{
  "crop_scale_min": 0.8,
  "method": "simmim",
  "dropout": 0.05,
  "inner_norm": false,
  "patch_size": [8, 8],
  "width": 192,
  "init": "lecun_normal",
  "final_lr_fraction": 0,
  "adamw_weight_decay_other_params": 0
}
Rows from block 2 of a small masked image model, named by matrix and row number. Rows with one number belong to one neuron. Each number is 128 + 24 x the weight over its row's rms, rounded and kept within 0 to 255. All counts start at 0. Numbers have three digits each.
After each neuron's rows are labels from the 100 images, of 14976, where the neuron reaches its highest value: "top examples" is what is common among them. Only what is clearly more common there than usual is listed. The data: made-up ball-and-stick molecule models.
# fc1: MLP up (model.blocks.2.mlp.fc1.weight, 768x192), inputs 96-191
# fc2: MLP down (model.blocks.2.mlp.fc2.weight, 192x768, transposed), outputs 96-191

fc1.295:129126101090116119129141076119115129061148112114156146056132112107154136139130119109129172129107126121127079137112134101172154147123159135106135154118126121115104109147157130131139045126139148118200134144141136167130147120167145128096091095122124157106133160132122130140160081118126123149
fc2.295:064111087113114104133063138133117116119065143114156126112136126150147141103128157120127119152148111116119124133160164144114157123148118117120089090084124121137151173107151113132106137124165144138128156098135150124168148121130158085135159131097130140124141145146091132164120071134133111077
top examples: space-filling

fc1.299:096161144146128125097182170136102103147151139128141070109150053140119152152105163158125148119136113087108100117161118096080104147090163135149124126123116148122134110144082130102130107134140081091105151131155137101129085113130134134135151141135128096162100085133136127118132154187132120123
fc2.299:152131074110150119174110098104122114112113124154108137090126183145121121104161147065131186132129171178169128148107125082101094144120138155128114125162118108111126134120126112125095091084138159123133109135110098171119125105128092084115116131146134124077132150190105120159173098091126091173
top examples: small balls on sticks

fc1.574:124119108143139141137101128121144138137133127134128139123082121096142092116114133128137120137124118128137132104125120137123164085122155122095123132163134101128123147166148094173127094123158112130098132144118109119099118169166111111167141098204120123106083151125156145160118125150195137147
fc2.574:108099128138114096158136138171162103123112164133147112135139135151128130098114161123130125151135132166139116125158118113131152171119112142123114125129091120148105145099118163131146150126135105097125104126133145157124131129118161102120060210134180098078157144154147141149120128151128060122
top examples: purple ball; space-filling

fc1.160:133102131216154134145137125124112092210116074130116115158151132153109145119150131149112107100110123117118126132145126115148150140160121145174134120107142120123137174146154175134130132091117143108139094118121154158159093100076120130136129154113128127102131111126119172140095132114159146131
fc2.160:149173173117097163125113132126125080128141079138145169101162137098127219121119162123097137134113122174106124133141148086109106112128127174121116131162156144100130098112129090060121200117152139073142107135111131118122142137118113087128175137122129135158126110143135143098121120136184120130
top examples: orange ball; balls: eleven

fc1.473:107136108100148112129131088110147171071137127123134137145101134117141135119182148133117132122054119101122176160153121131119053113171189114148121162133136130143133149159162157090095110106118123148105140120118107134110095123125148130121101122138136132145106072132164153123145112119131144127
fc2.473:131173120120159098142096101128137174094150096106112114152117144103124106105185131141135113136117124106127177151134112146129136092145152124161117176143141107119108142122147141150109132142120121114129148162110147113144098131137153123168124116101141141134175095114157126137123129158142134089
top examples: red ball

fc1.419:133088143204156142157116114120123130120111143131107108129114119146144069120109123152104119119123144139111098167085136112120118135134068149143113149106121146095158122156143188121177134114122142121135130127137151139135182090109106147123140136108115108150163153171128113126136149158095123131
fc2.419:141155148044128132107175131164121133171155144121132132115130154132114165146119107100147149132096138095161124087172123076125146098110142122098148096126103132181114135100106110162135137146153132116127153107130122105119117172126131079119128155158141124133111126091125112129126122132129120117
top examples: yellow ball; space-filling

fc1.553:051200122155112147123121155156116141128163109128141125172093145115117147136141120124109138252125120123111099138116127099095167101103161149133131120139127125123144148136129128117122143135125150103153120127137158127116118149151109129120140182139126114157126135148138134137066127023136135146
fc2.553:144095125119206097131093134123110207108079149099130119117152118159130120165145148191165099081131128109146112118166163140187094131151113091123136112105118126142131119117112143159144126140151133148122165116130123121138182111113130129140111122148113150117117145079107105084144132152128145116
top examples: yellow ball

fc1.184:129147128167096137157139114136151093129148080139098090124126150110165124116119123101104179109081103124131091109136153143142159101139124134137088120132141122136132073112114103119154124109124106158165080105090131104112112130125107103126145122108092146091193135079096163113151151101179136125
fc2.184:115085136110127116100088124113108141106120166107155185126131129131140135115144154163129096143138134097165092168149088145136123142120125118156147118145126148134122135143184153122095143160141136120106140121194102153126155131146111164104081120149149115149106096172117113141104085150090130080
top examples: balls: twelve

fc1.704:194129146145126104085130093129124104161150106092100124136149107126138083147091096154104194140129086101112145131111116099130122123125113129121110114128159117145128108105121120103142086113107113105104131063137135170154117111106130123117137113164078099067179105112089132113128127149116128150
fc2.704:088113112120106161144131139136115118078110138140166142119118157108122163104107141093128077104119143155150088113131191126110124116119125136121128116105068178143154141145133157138141184149153137123138162163111119108089118143141118097140106139104154154155116128117168098090106103083119153083
top examples: balls and sticks

fc1.474:086140142109092150128152099128145158117095151094130115156098148125119110170121127143155079119123134158159086121145114136131120113109142159129151147035109133113133105150189111103105134093091118133143132054141169141153128119146136093105160121117114107127137208112116118149119134105103140068
fc2.474:153107113138146136173039157137129072167138140142157124086151126140137134128152083142136133139108156129121113159104142133124132137109133133146143118203120166125128126126065169162113110117160139141121146182114112108080146118115122155147099148172133123148135066108122159083127108156139137188
top examples: blue ball; space-filling

fc1.752:134110130114135124106115134124185109095123132161147183108127130117122152112117151124110085107070146114122176104122114094163108129115164131123136118126124127106144128109138134211128145112133138158097138112135130091109120146160115132134169134128137131136156119136062137130121134142143118161
fc2.752:155157118132069097165127118089099127096144106117126126141160137145143142172152116101175110100142099132170104143151125150163079161153125145149125199139128116153127113130140129118139136138100154115154120144149135171139098177138140116159106134165139134134117144072113176123128088146135127116
top examples: purple ball

fc1.62:145117097091111129103090107144144066086180156130139159121121153100131131146135145146129133155113149123149117142108130134127125104130147116142073111112127133117111135130136126112164127086162143103112133130095140154100142122129133141127131094123135117099090132119104092134108097131155136124
fc2.62:114129132128122113155217111139119133137080117119123092097109117146144117107111080120146108122150117089102110113139137133120116175147109110093150114137163130120165141124149132169111133158117121148145100143166116104135143122102116095135146162123098113164134145126144181109127171124125099126
top examples: small balls on sticks

fc1.127:056164139131116102159118185142136136148132135129113148188128140122122148132109126127150119193128136144135059110138142138145124169079109180144133149140111146126170187149119128136135140146114166137117118120151125135099158135124108131113139144128110103122132141119158152139097118097114106152
fc2.127:129108108141148143110116103120139150131128126132138104149124103116141096128120122137166129130134140094139133159167115139090116088168146100111137090086156108142131109107127162144126110121133105103130105090128155121139146125120149082121115127098102170116105150103110106113098103107142158084
top examples: yellow ball

fc1.620:146112134132146121098148106177150132097136128130131112109103138137104137110136127123140129105093132114140110150062099135115077104156210080118121107143128123169133123110172140102136113117137099118120121119134137163137088141144129117131086119138099137173077092130138146153107110156096125121
fc2.620:107141110115189110114123118151142147128120159083123121145120131110118159128171123147082129160151120132091144085045084123130143175152180086092099123152129106109145135116143119138117137133128142138147125141133117126127077148102095139117128140145107080115145135126136103117118135119111132141
top examples: balls: eleven

fc1.300:107082120126110090092138145107126127150065135134134123113175174104142108102135155117131146143123121126101066122145133153119094143121126139124122134165151120076126158132106111136124158136142163124202108135147112108128140123128106105137117147116080163118100103132102153157158105094124170115
fc2.300:136141125127144165169133134160147132116165091183109127107118099207118129147144115181135127116146151115109161138118121123144149082140116121153123160144060125128121123138159156123133127162130114154094152101140134152151100136161145169127127111122148092121147187153146113079126145125131117139
top examples: balls: twelve

fc1.714:156113142176149131070123085153118134169126150155153142081121125120154088119108141101087133082108146113147182104115148125110152147138092171148154068135135138128096157118122138155178152119123158124148138125165174108077137131125139118101125135091135129123132135138107128169136142135113144115
fc2.714:111123155096145122142069142117111139153137124156140116124136179132089111135136087147122139157151133131139142160106141064117107118106153123156159077119135124094053113171119101084118103137144170088117136095119128132125107188115131147098132128130155114133116156143155127119120129102128152127
top examples: green ball

fc1.379:116105165125142124143118103103112110125141143104153102115142137108140102122080140106128140133138142129121156097173123129124130115132107116102112111149143130092143144133111127127100100116156112132138114150144082135146144178155121151098150171103128116145104123191129147115110106134160130099
fc2.379:162184155126116157114138107105146116151139108112136139130176127129082186147115119147143141121109134103114113110124112159081145122120117130099127137117128162095171116078139132107084136130139133094160129123125096138141156125125115127079194107143138113154110120126105126162117148110133115137
top examples: red ball

fc1.608:160060117130136106112111079135102165094148151140120070123135159102144097122105143095132103119097095121182120111140098160134108125158105122112152124102144128124093143142156078118104109106140119126131120123152125170172112133131151139117125084117118138145105141184096080126134132160131135079
fc2.608:062180141130133140135189158142125125112155110136155127195156088126095110137147115164113144129142122161095140115144126133105157094111133088146135108114111099110144093112122139107103120138086132090160138102083157128136121128111082147108159134095155124150107105164144160122128133088138129153
top examples: blue ball; space-filling

fc1.461:124119168142122097101151165144095145194137130131119102115111095113102080112086126122088116091167109128110153123134135111148204135118101151141134101130143126107148092101119119193125117115130160131130124118109144130144165158136129131119115165118168114136121205127102125150105125138098121134
fc2.461:190120149120113099128138142129131161165134137150113117136111148118154116132120145087125085180159140135123128180157144140134171113084101132138101119190134103121112100113118111146165133168188147115140120096121113122108173160120147162157137109087125117138137198109146103139119127143138117114
top examples: green ball

fc1.653:153142147101124102151132126154136137130140070089115128106123090082126135136135143150125120092141146110077135087104125152145193112117079109162142125124127132185127139095130088078154116157144135152157107098142105109133112130152154156111111141136134175102106145120134143142162132147144108135
fc2.653:098104121157145171127133153109129104115131175148132143122131138157110127099135098111108134147115133127157145139160121146137128119156144160158123113129116106092136121159118148155151131076123127128120149163129174148141101141159111161137130107145109079160147073133143120096144153155138131153
top examples: small balls on sticks

fc1.528:150062139138139127173100171133158167169088135131141182147147117176152110103082132093122068124116113138096113182106182133145131119103115132100158127089148133106106156129115187103143118097119108102100130134142139104072108113135102138113125119137124103083103084113119211149108114168138140095
fc2.528:074124113122140124134121135115151135095124125131067148122104197123141154135158156108139150089144129147122120119169094135179129106112138134138124132129149100146137107125185088150129155155146151136136081113116089134121139124153090101142129172121125126099168155168171099121135104108151156098
top examples: balls and sticks

fc1.373:167087115065093135126116145136126096105125127157126116149139127105136107117079127091075126151121174167144118179070118133117127124183078111143084140145126121106142145138089102112111104107141131117126136112129160157060171065089105192135122139128138125154123058106104144140129125134132122190
fc2.373:096123148132154162128135126105107203173122116111096117165137096145138106173124099137110099129113119113142090121121108132155123131153108165137103131142150139091125124098070158124103138168116170187107166159130144115115107148130146197123135081162109172134110137108122141116099117151141147135
top examples: yellow ball; space-filling

fc1.415:131118119125134098146115181122118129109111173127109075117114120118128136116143107118139139192111138156097085116141125045112111129108108128099125144095116121114105119118101120116140154129108101149102105133142152139098159116159118108175104129146215126145147161118124128154152122108145138148
fc2.415:033161070133106133129193133135135082121154108070142164197128107129130113116126149109132113121158143085139139133113125146157148095130165127134127120121147143126153132131132118145137119137138143114133151134117079129115071152147118124071159139089064103136150082130151126122128137074125129146
top examples: orange ball

fc1.638:119142116103099137152110133152167158135153106153151095128108081147144122135149139149148120103128082178148128146127111155110151099098154105129089149123132131118134094116099158107170123159147103107141150093150093107119141127102121066115120164125121080154133117068127084143150123134118181123
fc2.638:092120147139188136152168118134098082133138136136108142133149149108105132147101106099106131132117154096107140115111158133125116129150101142110136140134120116120148158143157090180128138102119135167125147177121149124138146120157136192140117119161146127140150154192103175134141137132141092088
top examples: red ball

fc1.686:118154120123133117156123138162151135122110095144121107124110089155135150130166141164165109132138159110131112071168143147132125135120153135110108101089121134183113119147127152080130099130138180089168121160116112108138149140114123129151155082133139076105080099131071146096134110139131130141
fc2.686:129128144136137114123094120113091130151144163122164164118159139076117133130098109138097128105113122120129129136122077118121163123200132142137159128157132095100140145109139149136128163154111129146112103093137183144147107153095101113108126133136120131120157150127165086153152112136123101159
top examples: balls: three

fc1.336:153114112139080120119137123127147190159132133140133121143125087125128115116137155126156146131094090124108133180143115115176064143105142124138114197126135124139121117148131153124094112126107107131108112149109088156211149130130151115114105141177112138144144118107145126119129141119131130128
fc2.336:106131169146142106141121134127111228152122117122149085126139138142102127122125145173111121124108145081152123172144156119149150124146154098107119143101143116158157115070106168143136152123129129108113148185120128107107164140129133166158152125141122155133122175124128143113114123123135143135
top examples: purple ball

fc1.432:094144111124136125145147163136127127120091109122144144211105103122114104128163150135118154082127122131074172117115142138130135118114130139143131119139139121124119094061134122108144136128126142116131140143132132115145118121139121147139102111130146146135146090130129130121110127128154148154
fc2.432:195116097133035115172103152142131094103170140123090156079144158165114149115121134096119107104139137143148115166121141136153097156099128131069146158146119113149121097145135099122115138129155133132152140140134072157082095136132148111130147143154148139117135114112114138164120143135135126124
top examples: red ball

fc1.135:123116123176124104182128088117104128165141138102154150099150100119102106101145149144116152133110113099133172092138130134106098129156125115122117116114146136084101123154138156099071129078139138131140099140135137133095142149112141128085120150114089109129139138125121151108135134135186118109
fc2.135:127109152150139154136166110150136112132143075148137106159166130163152122123150122170130080107142129151115090141151132140145117117137119120148134127118133172098122127166112122139136086111091128109124148150140148156123126141122112129102118128101161171150120095151117104141138140129173123168
top examples: red ball

fc1.495:135134122132125129077137139125104173094124099138175088125109177119137110100075135104178118162151110126135121157138116121117090138105112140082082153138147125123116123112127092087110080136126114112124137145146167146094177136155121119104116142122175133142113129105119076097149133133064093128
fc2.495:116080125091125170129098127124136132151118092132133183107115123137100100133130128131129131109074115139159136143113114119147133083129155132147136136110156149171124118128120148098160112123094133100135122117079108099142128080122118095158149072151128096143143154134115131120137127140085150133
top examples: blue ball; dark backdrop

fc1.200:117153126105146133133156086153129152175092121111125164146107147121136094112124134121066088117129121128148112132122130111108152100130074135116135112183167119110141124111089141147142123163130134100116151126132146140123122167147157118126120126120112143096148084099148166144139128105098133136
fc2.200:159127165100108100166127115094170148130161156107132139133159162145140180180105118159138134118146123159094097149162136157153125116123149116089126134077166103153095091145139171137088138129115130148116112150127112145095111121120133113174126105116113135128134132151100148124121125130123142104
top examples: yellow ball

fc1.14:123120121125107108113138181160116126139151095078152149081093145117141117130168133151179129132144122082166167110122130129151118123123104127102131142113122129116148125116113119118130106134134119083129110115124112116131147117123142145111144123124126100157155151165149162151123152141140100242
fc2.14:132136128137202138080155144131118121135172123091080109139128124133130121141148134148207113118174152099114120174114114119114124151155140132182123130155107110117120107110160093102118134134157132107104122118138092137147131135064161116112121116089121125138125136210110057117169159170123141166
top examples: space-filling; dark backdrop

fc1.124:128105157167114127160140131091141127151153149128115138135105118112121109122144135145139117149147092162123145148171115149109108094167138113118130116138127128114111136131136137113133109118113137116135107145119143131087132124126111176111135161146101118127108150129113118143131104096131103147
fc2.124:123114099188133105132127105135119143102147140141113152149119125152103148195113112137124118094145140111073122165123103171146157118108106116104110110126124153139107141099137140137121113141154068156113113140122115163167140161140107140089116139131132134147153121139085175170109120129141087117
top examples: purple ball

fc1.483:165110126093145137124125168158158135098123116096101164143092137194084138114116124137107130108153072120129102150120121155133099137156130144120083120139117154065102152182133121170117139102129128125148107118124120123127157103108117115099121132121077132138138160114133153140174154169113140138
fc2.483:130141169140110116165142107136107132136105141159115110095158149126162135147137126111214114166121147148124153103077146141166094108138150113114145118133107116153136136114095123107149133170131120125132096115125114079126114117156122200128137138148116165146144117176110122136149149074147108152
top examples: dark backdrop; space-filling

fc1.567:139104142134142105204134082149143108153137143121123158155171094133130128134142133139112098115102106130184128131116159109138172066164127109128148095156136128111152173156102132117098117116121103121141107119135174133129126115106093099122148143106103110159099099122106196119145113142217147102
fc2.567:113140123179143155114143103131136100123132127133105132121179101179127158129184142158132136125131079117103106106157099132099121166116147113129138107117115170092116121150116115102123172122108130113171119124104139107070142125126092125110150128160107086151135136164135115102127144097129160109
top examples: orange ball; space-filling

fc1.589:136111137193161122149134112115143075126138127139146188112125141145169119122099158112094112143107126089148134144154109158134137106145125102130120133155154146113083141161122110112127084091148123124193101161146138136099128119136111179133127108104099137145152131143116072147137115109088145098
fc2.589:152136119147140114154078133142149129120140180133141076119091138143104120081107178138100110139108125124114123110130129124148144157153139086112108108098159129135103117090127149144090115106171111146137150135127136166136139119142121127099086100110123117120088112134124119160143124132121115144
top examples: dark backdrop

fc1.355:137117121168130113140146147132127135143118094071133153094104132089140116137161108122158123145115112206146170133113140116148131126096127116145128137151119066099135119172118126162140152138060130164123132063112099148107154131128110128133114162137146092163143145117098119141145118114124097132
fc2.355:144196112099136088134133128165098131084104137173119086118153127108097139140123121150145124123183138111144134115163172132131099160106135131131124157130130160149144100115128107149122153136107083093140128165113133122137132140154147131141177152129135142145104115158138136158117133117136089138
top examples: space-filling

fc1.701:156128181091113118107146135150143119140143114159144081170143118148138128116126148102103128121129124138160152143071118129126099149152109135149079125189141121125130145133102083128140098168180123132128125118124168117101140068104145163120093146076164152168123032138091142110104128124167112157
fc2.701:103115096148142121125129197113150142148119168098107120099144130111147116144097119128089125139151123145144104141138126159171129169128066135168108126188125115145103139121081151093124132113187116146135115203120158139067105114129160165117119116153095164126130053148134134129146124132106108138
top examples: yellow ball

fc1.38:105127137126091123127212147132115137130142117153061115101099147151126109233099127094139109128109104131103131127138128105105092118123120137119120125129178255110136133098127114127131092119125110105136147125121148141115159108142117122129102119122139133159112130123135130135125096131132120120
fc2.38:140115133111136097125248125110151133118174161137098114125103134169126126154133135132108186146148143135111123147108126140142136160130086154138134115124198078103129137120102139120104117126112153152099096125120118120098120128124102132098112089143116127102093127144151135105128166117117128125
top examples: small balls on sticks; balls: twelve; balls: eleven

fc1.235:167122132160103092155092158163095102190134161141101149161128175121144094073122113139156180174091168140113134133139141113117100119098117142138120121142138076146093130079125106137120148130121122118142120090157122129153138121140134160139162104117097148141109114155128101135131144130146129105
fc2.235:119124145122097186110190099122177166124116105124143098133116095139112150195164141115116100113118125122154097112133110116125121128139155109125119098127136222105131126138102105128098086157123128135098136170124137139116146133131139091118101128121150126073120101100120146108104115100127115184
top examples: balls and sticks

fc1.586:113136150114144123143126160115121124150153103102144146142137125181157144114189108165141055146154104161139122174143134195119155110103176174127132130152138134110118106153093123157136127136111137118131126137143111131125120108092132071101147108102166123144151097130094141120132095107113147085
fc2.586:115138170126110108154103111165134102128133125151100127118112137088098119119086159094182174102119144099131117108083164116153117123136095075150127128116168130147133123121177120124110120092149147110137105144120107083118145096167094187153137160162141117120147137165136142131124145114153133162
top examples: space-filling

fc1.278:167114151123144125087150088114123102129135158162102101132124095115128110143133152173126138119126165165159124109094121122073119151157133141113140163079125151109160192109164147106079124161139134099128126141123136105147110126135104138101141103098083121119142101123146112151152151135089121152
fc2.278:153132103125102154078127141108056121150127116120103093117104109113110118121169126154128138128136159134148133129129171113086129117156147100138113192120117126076153118122112104132108115169132147126067136146119136101160090174127165125113140131135117155130166119110138099153144112142126104119
top examples: small balls on sticks

fc1.19:122093141119102111113146112099114132117157157151175148125151095154125109132137157153130158155113093090107168131153135104113108091132126121133125166163155118175138146150117142103163150110139076130112125130140143112122168145113141148124118123119138097079120119117159148138171097126132140131
fc2.19:137150087164150159127099147140149137150047102105095125076123160128144144074105075127161117122107132130147096116109138123123112154109109132114117124096115144104140136104115097158132107152140159110130098130126100136157086112177111087125152099153142115148159140121115077150123149097127134122
top examples: space-filling

fc1.387:173149125121136125139117098142116131126137074157126134115132148125139107120154146085106167161123106111153147137106140144132151106137137133135154133115148099091134169117114112169125101117124137099119088136137127124132127116087091157122144191176139138179180113135138139142052135040107158127
fc2.387:065135126137138142119150143135127150135110131180117131192144093178118148130155150145176129127134158107149122104124151146090146050137160122123090133123130156126143106128145146115150135131098128124114141089130182138124096068124173164127129105115113142082123135179141111183130133170134139163
top examples: yellow ball

fc1.217:074132162141170129152132130108123195120121124084149125081118127132096124134103132069163156131095152139158130151132127132129162133166144168113089089010135125106143132119101089113136117142128120094110159121141117115127103178190146144132128135141168098149135162115148121143151148120095127041
fc2.217:163139085128178122134151180113149128134123147081102128140132123089125141114106121087138118152139131117133062181157070129176112176155077118153108148132110099136118154113137090091136126155154136140128135164121128149129108170110148126111113133166088115099119141121133065116150116113113106112
top examples: red ball; dark backdrop

fc1.15:120134128176168088104130125126083148119125121144157137103130129117154125155135127175121146169076117144130111139075126104168089126089146147096086156108115144132123086130141133109126116098109125102147151146109106118101121109118184127121111157142159124168111146165115141106111150104108116145
fc2.15:124137129113098174132110095153149116109117148132057142115113102125104145054123106099136114099151154108119157097153114145073136110125125123146171096148153105096128145115143123102125125134143131138108080111149119152145114132147105120131138114121094128119156088091135109148142137118154134091
top examples: small balls on sticks

fc1.572:174112090136165121088138116126173118075144127152128114171133133068152123132175138084152106146083150118183101148159124121108149136129147139082149125095138118114127118136131170133144113142132120124128135095118115145098123118118171118148112158139155167124151188132111088132092131123148134123
fc2.572:148102082135189131136063162095133107143132120122104137190127114118114120134125163127135142110133180161120112183175114148170127136170083120170122125153137125128106136149136138127128136121155117140149177154121087118142137130092134099127127114157077148114128188108108075092120128145134131110
top examples: purple ball

fc1.155:143109114134127121151140136153128114090128119079125104107072136130108125119160138145149140161111117125099123147124167150088072169168133122122108110107132134104081156096165109214126090129111141131094133108141149121062153119171101117147069102170118121112131127134107075132116142121068137118
fc2.155:129134134127106105145141112186124136146131149148130114136069119155087175137125098146122117121154087116136120119142152144121128103142135068118106086153152158109137157089120155127138088157106178105117155135102121131140122131133106119074092178115118103163129100102119117161101148141122107125
top examples: blue ball

fc1.354:131107108120117113142140132118096105121142143129127084123104119145150100129114128108145109133133106138104123120126155094122108136130141119112134131106127123112165145096119124133133128150120144116139126112167138114114134132129143107093137112132095117112148132093118137129113157125128124118
fc2.354:142112135122122109113119144136133139128150098124154139123122124121115118107140087144156155150120143108163096114138090119119126134147107095124099121123130120134108141135145081124110151068143115116133107114149121147112127170157150145157112152113139146106140112098156098113141118140118148126
top examples: dark backdrop

fc1.723:075173161161108130104115099144062132121119097163074082104132159121093130134100143108121142117109103097134147129137129135117109080150145118135130128177140161112107123127127137093145158161138130138122097114130153106118127152129146091107082097129141164197099141154127120146119101159132129107
fc2.723:147125086113103158159130115083122142112141100103139162137113135114105146128113111168176128098146137157119106162147129141103152138114130134109148137147106129134147159090147084149097126130148073133096160129138104099110147138152155138169158166113128092064123144099137143144135188133152092125
top examples: dark backdrop

fc1.234:134124112165114133097132134163107136148139075114150117118155157125162115162096124125171151103105111094124144145125109115140146100105103068132098148101140130124166163128117128160115138121122181113151114121161118143106174134106122133103122133137146112130148112088145164121128105133137137132
fc2.234:144115138120157091118130131122154119150100139137103131140122096117165083099127108135128081103140133106133109106142124108108123135120122139127122122112125170150138127081115156145161183158132162070097140122112095145164132145142109126075132156089137139154099134120141105148096129116133161123
top examples: balls and sticks